{
  "image_size": 48,
  "translate": 0.06,
  "norm": "batchnorm",
  "depths": [4, 4, 4, 4],
  "mixing": "mixup",
  "eps": 1e-06
}
Rows from block 6, named by matrix and row number. Each number is 128 + 24 x the weight over its row's rms, rounded and kept within 0 to 255. All counts start at 0. After the name is the row's rms in percent of the matrix's.
# b520: branch 3 second 3x3 conv (model.blocks.6.b5.2.0.weight, 64x64x3x3), inputs 18-23, a 3x3 kernel for each
b520.0 078 [135 109 107 142 141 162 127 132 150 153 122 121 146 130 117 155 136 147 128 116 149 132 129 148 137 145 145 114 121 137 155 148 133 171 141 121 143 137  97 138 123  82 121  86 135  78  66  77 109  98  76  84  80  92]
b520.1 090 [ 82 146 135 155 157 118 134 114 129 110 136 145 167 122 140 153 119 148 158 127  71 107 108  89 112 140 119 152 144  74 156  81 101 132 124 156 184  85  90 101  79 116  87  92 160 103 155 134 129 124 139 132 122 114]
b520.2 105 [121 147  93 128  91 116 100  64 126 132 156 118 150 140 118 149  87 123 156 136 151 137  96 108 101 119 126 162 167  90 140  99  62  98  78 128 180 111 109 110 112  98  96 107 117 145 146 169 116 120 128 130 112 106]
b520.3 116 [107 149 165 145 154 127 127 128 134 121 156 124 150 121 127 118 130 143 142 115 130 149 120 134 140 128 133 160 156 145 130 148 114 131 148 124  93  77 131  63  97 134  85  96 134  94 103  90 104 109 120 138 127 146]
b520.4 088 [108 137 104 192 147 130 130 109 134 129 123 124 157 116 127 168 175 146 136 136 178  99 105 161 136 156 170  87  89 102 110 123 119  96 147 152 134 102 134 121 116 130 109 114 133 142 189 143 151  60  66 140 100 127]
b520.5 093 [166 173 140 118 105 129 107 106 114 133 140 112  83 125 152  58 107 101  95 137 136 131 155 126 153 164 142  94 103 123 139 127 151 158 120 116 118 146 133 138 131 116 137 139 133 165  94  73 143 184 160 118  95  83]
b520.6 097 [145 151 129 162 145 134 160  85  93 133 143 126 144 164 137 119 105 129 103  76  84 115 102 123 133 131 138 118 165 113 130 139 134  98  96 131 181 137 114 146 122  86 126 110 139 183 109 102 158  90  83 136 134 145]
b520.7 098 [107 111 162  89 123 133 134 145 128 134 109 151 105 114 136 148 133 135  50  66  74 115 103 102 136 112  92 115 127 142 145 141 168 135 151 135 126 140  80 132  93  93 132 113 128 108  39  67  89 118 114  99 160 192]
b520.8 104 [107 111 123 121 123 154 134 158 123  95 150 157 108 164 102 133 106 106 153 161 149 159 154 150 122 135 124 136 181 167 167 145  83 149 101 130 116 102 119 141 146 126 181 104 117 137  96 142 115 104 123 131 123 105]
b520.9 066 [146 129 132 138 147 137 113 119 145 150 117 121 119  98 150  80 116 139 131 127 120 132 139  99  94 100 101 176 124 164 135 137 145 154 134 108  67 118 177 114 171 207 133 172 157 136  82  53 128 154 113 121 125 116]
b520.10 110 [ 79 126 176  90 128 168  84 132 126 110 145 146 130 156 115 141 106 140 105 131 137 108 114 135 113 122 115 111 177 155 137 126  95 156 106 151 147 147  90 162  99 107 122  67 158 128 118 104 141 128 115 143 129 128]
b520.11 094 [127 152 148 116 121 115 101  96 122 114 100 124 121 121 138 122 125 159 132 127 122 125 131 123 122 147 157 135 117  64 143 101  88 162 132 138 189 154 176 150 165 181 173 172 197 136 136 105 158 134 111 167 133 129]
b520.12 133 [130 162 127 129 139 137 100 100 129 126 127 125 145 118 134 134 110 157 140 136 134 134 109 129 125 141 135 166 143  54 162  98  39 151  96 110 177 134 198 122 172 172 174 170 159 137 133 137 143 126 114 140 120 113]
b520.13 099 [ 94 155 135  99 142 142 100 101 134 126 129 127  72 128  99  99 113  91 101 119 139 124 115 143  89 133 155 119 142 119 140 134  97 158 102 125 107 134 146 137 170 127 183 149  60 125 119 153 143 127 119 119 105 104]
b520.14 104 [139 141 137 102 115 149 106 126 138 138 147 162  77 112 121  84  80 114 120 113  86  94 125 144 105 108 112 117  78 114 115  99 144 135 127 141 102 126 141 125 140 127 150 133 115 115 116 147 137  40  51 146  46  78]
b520.15 089 [114 120 121 154 136 144 137 127 143 120 126 139 130 157 163 130 131 150 154 157 138  88 105  93 112 150 137 153 198 112 128 135 102  95 112 137 177 146 156 129 124 119 114 127 131 121  86  84 107  84  96 182 190 193]
b520.16 113 [108 132 116 102 108 121  80  71 120 107 171 141 110 159 105 130  80 137 111 132 144  98 108 120  95 134 130 152 172  99 172 131  60 175 118 142 183 132 131 137 134 102 147 109 125 137 136 148 137 138 130 143 138 132]
b520.17 112 [167 148  96 141 113 111 136 128 131 135 116 157 155  73 157 137 152 141 161 120 122 142 114 129 112 110 136 134 114  85 173 121 121 141 115 124 158 131 107 125 117 111 119 138 146 136 123 109 121 120 140 129 132 120]
b520.18 092 [161 127 151 177 102 105 175 117 127 132 132 124 150 145 131 111 107 116 104  77  80 121 106 116 123 134 132 113 117 118 100  99 116 169 164 151 145 126 119 115 141 141 111 156 131 118  83  74 123 208 142  89 194 184]
b520.19 097 [151 128 117 128 154 132  88  88 135 121 107 122  92 144 128 118 138 126 130 158 115 136 130 111 110  79  92 126 126 126 100  84 101 156 132 143 121 146 115 134 126 132 107 137 108 143 134 131 113 125 171  95 128 154]
b520.20 100 [118  93 110 143 131 114 103 144 142 139 129 139 124 101 101 150 174 135 143 137 122 142 142 151 116 109 130 141 147 126 147 128 100 154 124 101 123 114 120 133 128 129 142 135 145 106 194 243 114 153 196 171 162 120]
b520.21 093 [124 114 141 120 152 147 124 132  97 123 122 143 138 122 150 115  99 101 101  69  96 118 123 132 151 164 184 143 130 138 161 153 144 159 153 125 140 138 127 152 128 144 143 134 137 119 121 106 136 107 122 138 144 163]
b520.22 081 [123 130 136 106 109 116  78  83 100 127 153 146 138 134 123 113  95  96 123  77 130 163 148 157 180 189 189 142 136 138 135 145 129 130 129 119 139 158 100 143 120 121 134 135 155 136 101  69 173 122 123 131 110 163]
b520.23 093 [148  75  73 102  90 114 120 170 156  91  89  92  84 119 116 116 160 129 123 146 125 148 164 143 111 128 144 133 124 154 162 124 164 170 149 169  93 143 132 124 141 154 142 141 125 126 142 134 134 132 162 146 124 134]
b520.24 097 [138 134 102 151 151 115 147 193 130 108 131 117 126 132 107 116 140 105 125 132 126 171 154 135 139 128 118 109  91 168 155 109 148 133 108 123 110 157 143 135 144 139 134 140 128 149 155 119 132 129 111 135 105 104]
b520.25 101 [125 101 143 113 116 131 165 163 106 123 135 127 102 127 141 134 123  97 123 127  81 119 130 120 140 123 131  75 123 125 105 150 154 136 146 136  96 132  88 133  93  99 115 106 131 143 138 130 133 138 126 114 109 110]
b520.26 097 [ 43 141 135 117 138 133 120  92 135 110 130 109 114 126 100 141  83 153 139 156 143 149 136 130 135 143 121 161 190 118 173 141  54 129  77  87 143  95 149  87 132 135 141 137 126 113 131 135 137 146 120 119 105  79]
b520.27 101 [106  85 102 152 155 120 101 133 121 103 113 135 133 107 125 127 174 159 165 176 133 108 129 122 122 137 158 132 136 122 147 127 107 128 107 111 156 142 135 149 134 136 139 124 145 110 190 149 128  68  46 154 151  74]
b520.28 106 [ 81 138 173 112 138 142 117 127 120 111 153 162 102 117 159 112 112 137  92  67  80 123 125  89 151 133 115 173 148 131 138 168 168 112 128  93 124 154 165 141 154 161 156 166 142 133 110 113 165 106  89 180 134 145]
b520.29 099 [ 70 132 158 103 164 156 131 153 119  97 120 133 109 164  90 140 145 118 126 141 134 128 139 135  92 123 134 121 141 139 139 120  95 147  88 135 139 116 128 137 147 124 160 113  79 129 112 146 130 126 129 125 134 124]
b520.30 105 [145 122 116 168 169 136 114 130 141 124  97 106 167 174 110 126 152 137 132 152 144 116 107 128 138 140 131 123 125 137 127 126 145 137 148 154 138 140 112 133 131 131 113 122 136 125 201 180 145  81  54 133 131  89]
b520.31 119 [152 169 162 128 137 137 112 116 148  98 124  86 115 129 112 116 103 136 112 129 135 117 124 139 117 119 125 111 123  89 126 124 138 146 126 143 148 169 171 122 134 150  98 132 171 128 125 109 134 117  94 138 127 138]
b520.32 095 [118  91 152 128 182 157 164 150 123 131 113 127 121 129 135 142 132 114 151 144 152 150 153 167 144 139 143 155 157 160 111 129 119  82 109 116 129  73 105 113 119 148 131 110 105 106 124 142  87 105 135 185 128 103]
b520.33 097 [142 116  98 129 160 147 123 180 145 141 125 125 140 137 134 145 154 122 114  95  93 120  97  77 142 124 136 135 107 131 161 127 133  94 115  97  79 119 121 115 139 147 155 158 150  93  84  58 104 119 104 137 117 147]
b520.34 084 [114 139 117 138 133 152 128 109 121 158 140 158 115  93 124 121  86 146 152 144 141 123 125 127  97 115 127 158 180 173 127 144 108 125 113 119 123 116  98 119 137 117 163 119 118 126  62  67 154 212 183 129 179 137]
b520.35 114 [ 82  99 135  93 103 117  86  88 117  83 147 163 103 119 156 123 126 163 146 101  68 146 137 116 129 152 127 160 147  71 159 120  70 121 108 100 174 133 105 141 117 120 135 108 140 173 160 114 179 112  88 187 145 126]
b520.36 098 [116 113 138 151 142 153 132 109 110 141 143 161 149 160 138 126 104 120  81  54  68 122 107 118 112 128 106 135 130 114 114 105 108 124 134 141 171 111 131 125 122 138 127 125 157 115 109 109 117  80  43 144  95  83]
b520.37 107 [137  90 115 169  97  90 161 151 123 126 113 138 112 118 131 129 109  94 130 108 110 107 114 138 125 127 120 126 133 154 116 135 176 133 147 150 126 144  81 155  84  80 106  79 108 146 130 120 104  94  87  83  99  79]
b520.38 089 [145 133 149 144 143 119 119 153 116 106 133 143  82 114 140 126 138 116 116 116 135 128 139 149 143 145 163 117 133 130 113 112 112 166 131 104 104 122 119  98 119 124  97 128 145  95  90 138 125 104 132 140 105 137]
b520.39 104 [133 174 121 150 155 109 154 101 102 134 137 140 157  96 129 147 122 110 138 115 146 136 114 139 136 134 124 133  97  27 121  67  66 127  98 146 157 109 160 103 141 130 125 149 103 125 131 120 132 118 120 122 127 138]
b520.40 099 [148 155 143 140 137 129 135 121 111 151 138 146 160 140 110 127  93 101 128 112 144 134 118 167 200 166 205 140 145 147 148 156 132 166 145 118  95 131 133 117 131 118 125 130 119 107  80  60 144  65  71 142 115 165]
b520.41 090 [123 120 101 155 146 106 101 113 122 100 110 140 118 132 133 133 159 132 119 137 116  73 109  90 101 124 132  86 135 110 103 107 139  78 127 158 133 157 133 136 134 108 121 131 103 104 174 171 126 105 120 149 127 141]
b520.42 094 [173 108 130 135  76 103  98  92 126 101 134 111 108 146 124 109 120  93 125 108 116 152 124 112 155 163 147 117  94 118 145 130 171 225 178 180  84 139 105 124 133 148 125 147 136 125 125 147  98  86 155 111 139 169]
b520.43 101 [121 127 136 130 125 146 156 146 132 157 162 180 144 108 119 153 133 125 124  95 129 200 179 170 187 165 180 147 153 144 151 144 132 129 121 103 110 131 103 123 108 127 133 134 138  79 148 133 120 168 157 119 124 156]
b520.44 087 [125 150 153 135 117 137 132 134 108 145 140 145 134 127 133 119  82  82 124 112 106 119 130 112 109 125 142 129 121 127 117 133 136 130 111 120 119 119 138 126 135 132 125 134 131  77 141 119 107 237 216 113 125  93]
b520.45 090 [141 109 111 139 119 103 116 109 123 122  97 111 106 154 100 110 111 119 133 139 165 132 109 162 125 131 156 110 132 139 132 137 115 111 116  99 119  74 124  65 108 149  97 158 131 136 152 102 141 102  94 142 112 137]
b520.46 088 [120 107 134 104 117 128 108 104 104 116 148  92 114 173 148  77 119 148  99 128 135 112  95 103 140 138 112 122 151 134 133 117 112 166 116 107 118 116  80 133 117 122 114 108 134 145  87 136 140  99 100 132 129  75]
b520.47 111 [132 152 148 132 159 155 124 135 129 130  95 119 132 100 147 126 112 157 143 133 138 142 127 143 136 137 141 160 147  94 149 115  65 151 102 109 167 132 194 128 173 190 178 179 167 135 129 127 150 114 120 139 117 116]
b520.48 107 [129 152 146 125 131 154  79 117 130 135 130 141  96 123 147  48 122 142  76  83  88  95 136 126 123 150 136 153 111 134 148 135 151 149 138 118  72  95 154 101 137 160 132 161 139 189  82  57 139  68  57 138 107  96]
b520.49 088 [123 152 162 103 126 138  94  97 100 130 186 102 151 143 142  95  71 116  85  87 112 121 112 129 166 139 149 129 138 141 154 147 148 186 166 137  98 106 117 114 129 155 137 146 158 121  81  68 132  93 126 114 135 142]
b520.50 100 [139 110 149 122 116 125 101 133 128  91 111 184  95  83 155  86 162 160 156 157 101 133 146 130 110 138 140 120  99 116 136 111 125 161 121 123  97 114 134  87 125 152 120 166 133 149 144 115 109 117 117 166 143 114]
b520.51 098 [145 106 102 127 123 154 113 115 132 147 116 109 119 127 147  86 117 130 120 152 165  96 106  73 127 152 153 128 154 152 108 123 123  95 122 146 149 140  97 143 118 118 108 126 132  94  41  40 115 127 131 135 151 119]
b520.52 092 [176 154 112 144 124 114 183 123 121 124 166  76 154 138  81 160 106  90 141 114 135 146 111 154 159 110 134 133 124 143 137 125 129 128 127 131 120 144 131 122 150 108 134 126 106 109 115  70 114 115  54  97 118 139]
b520.53 095 [135 135 124 115 121 137 112 104  96 154 125  67 145 130 144 104  71 130 101 107 107 103  83 107 151 130 135 128 133 122 130 134  85 140 127  93 121 127 125 123 133 142 137 122 156 149 110 108 135 126 108 151 179 167]
b520.54 093 [106 145 133 137 121 104 160 131 143 123 124 121 175 118 143 128 110 128 112 137 115 116 104 104 133 130 119 195 161  90 132  93 111 118 164 189 184  75  91 104  69 125  76 102 138 129 147 114 140 123  99 126 124 137]
b520.55 102 [107 129 151 115 139 144 119 158 119 107 143 156 123 139 154 136 155 136  64  39  32 102 123 124 104 125 150 124 105  98 147 116 134 138 127 109 121 128 133 132 138 145 124 143 134 148 132  88 155  99  80 175 127 107]
b520.56 092 [157 144  79 137 112 137 111  81 130 132 136 115 127 105 131 126  93 145 119 145 127 120 113  86 104  93  99  95 108  84  99  83  93  74  60 100 167 131 142 137 136 142 138 121 155 125 102  99 123 178 153 124 187 149]
b520.57 082 [134 115  90 125 121 123 112 125 129  97 137 130  97 133 121 137 151 136 141 132 114 113 108 110 120 125 104 137 129 131 172 160 141 151 124 126 123 157 146 156 161 109 192 153  72  97 158 179 111  76 104  87  66  73]
b520.58 113 [131 103 148 104 112 129 110 115 142 139 106 131 150 120 102 108  87 110 120 102 118 112  99 132 174 142 142 135 104 154 129 108 152 112 113 113 114 136  92 146 117 132 113 118 138  75 107 120  93 122 128 138 112 116]
b520.59 111 [136  98 102 170 160 141 140 139 175 159 121 114 138 164 136  83 159 165  75 109 153  82  85 115 133 141 128 141 137 129  98 104 112 115 141 157 145 148 123 134 137 126 127 141 153 125  96  52 125  98  27 104 122 123]
b520.60 095 [119 119 121 128 109 123 140 144 128 139 158 157 127 119 127 133 123  96 127 111 111 117 126 137  93 105 135 127 127 120 120 111 123 144 120 128 126 117 127 129 136 120 137 137 128  87 174 171 113 227 222 130 139 111]
b520.61 119 [205 139  97 139 115 162  92 116 144 148 104 131 129 104 141 107 144 130 127 128 131 140 129 138 127 115 108 135 115 118 138 126 142 122 123 107 132 170  96 123 109 107  68  97 170 113 132 113 140 118 103 130 113 106]
b520.62 119 [133 145  98 120 162 145  67  80 132 155 139 132 121 138 158  71 158 180  86 144 132 104 119 110  98 124  92 144 135 169 143 109 116 127 110 114 134 132 111 133 126 125 132 138 154 160 123 115 129 144 126 132 128  85]
b520.63 129 [138 126 148 146 139 123 183 137 108 109 147 152 131 100 107 177 142 107 111  83  68 107 111 112 131 104 121 118 142 119 119 113 128 108 131 137 145 124 125 136 136 128 133 121 139 106 110 108 120  86  80 138 128 105]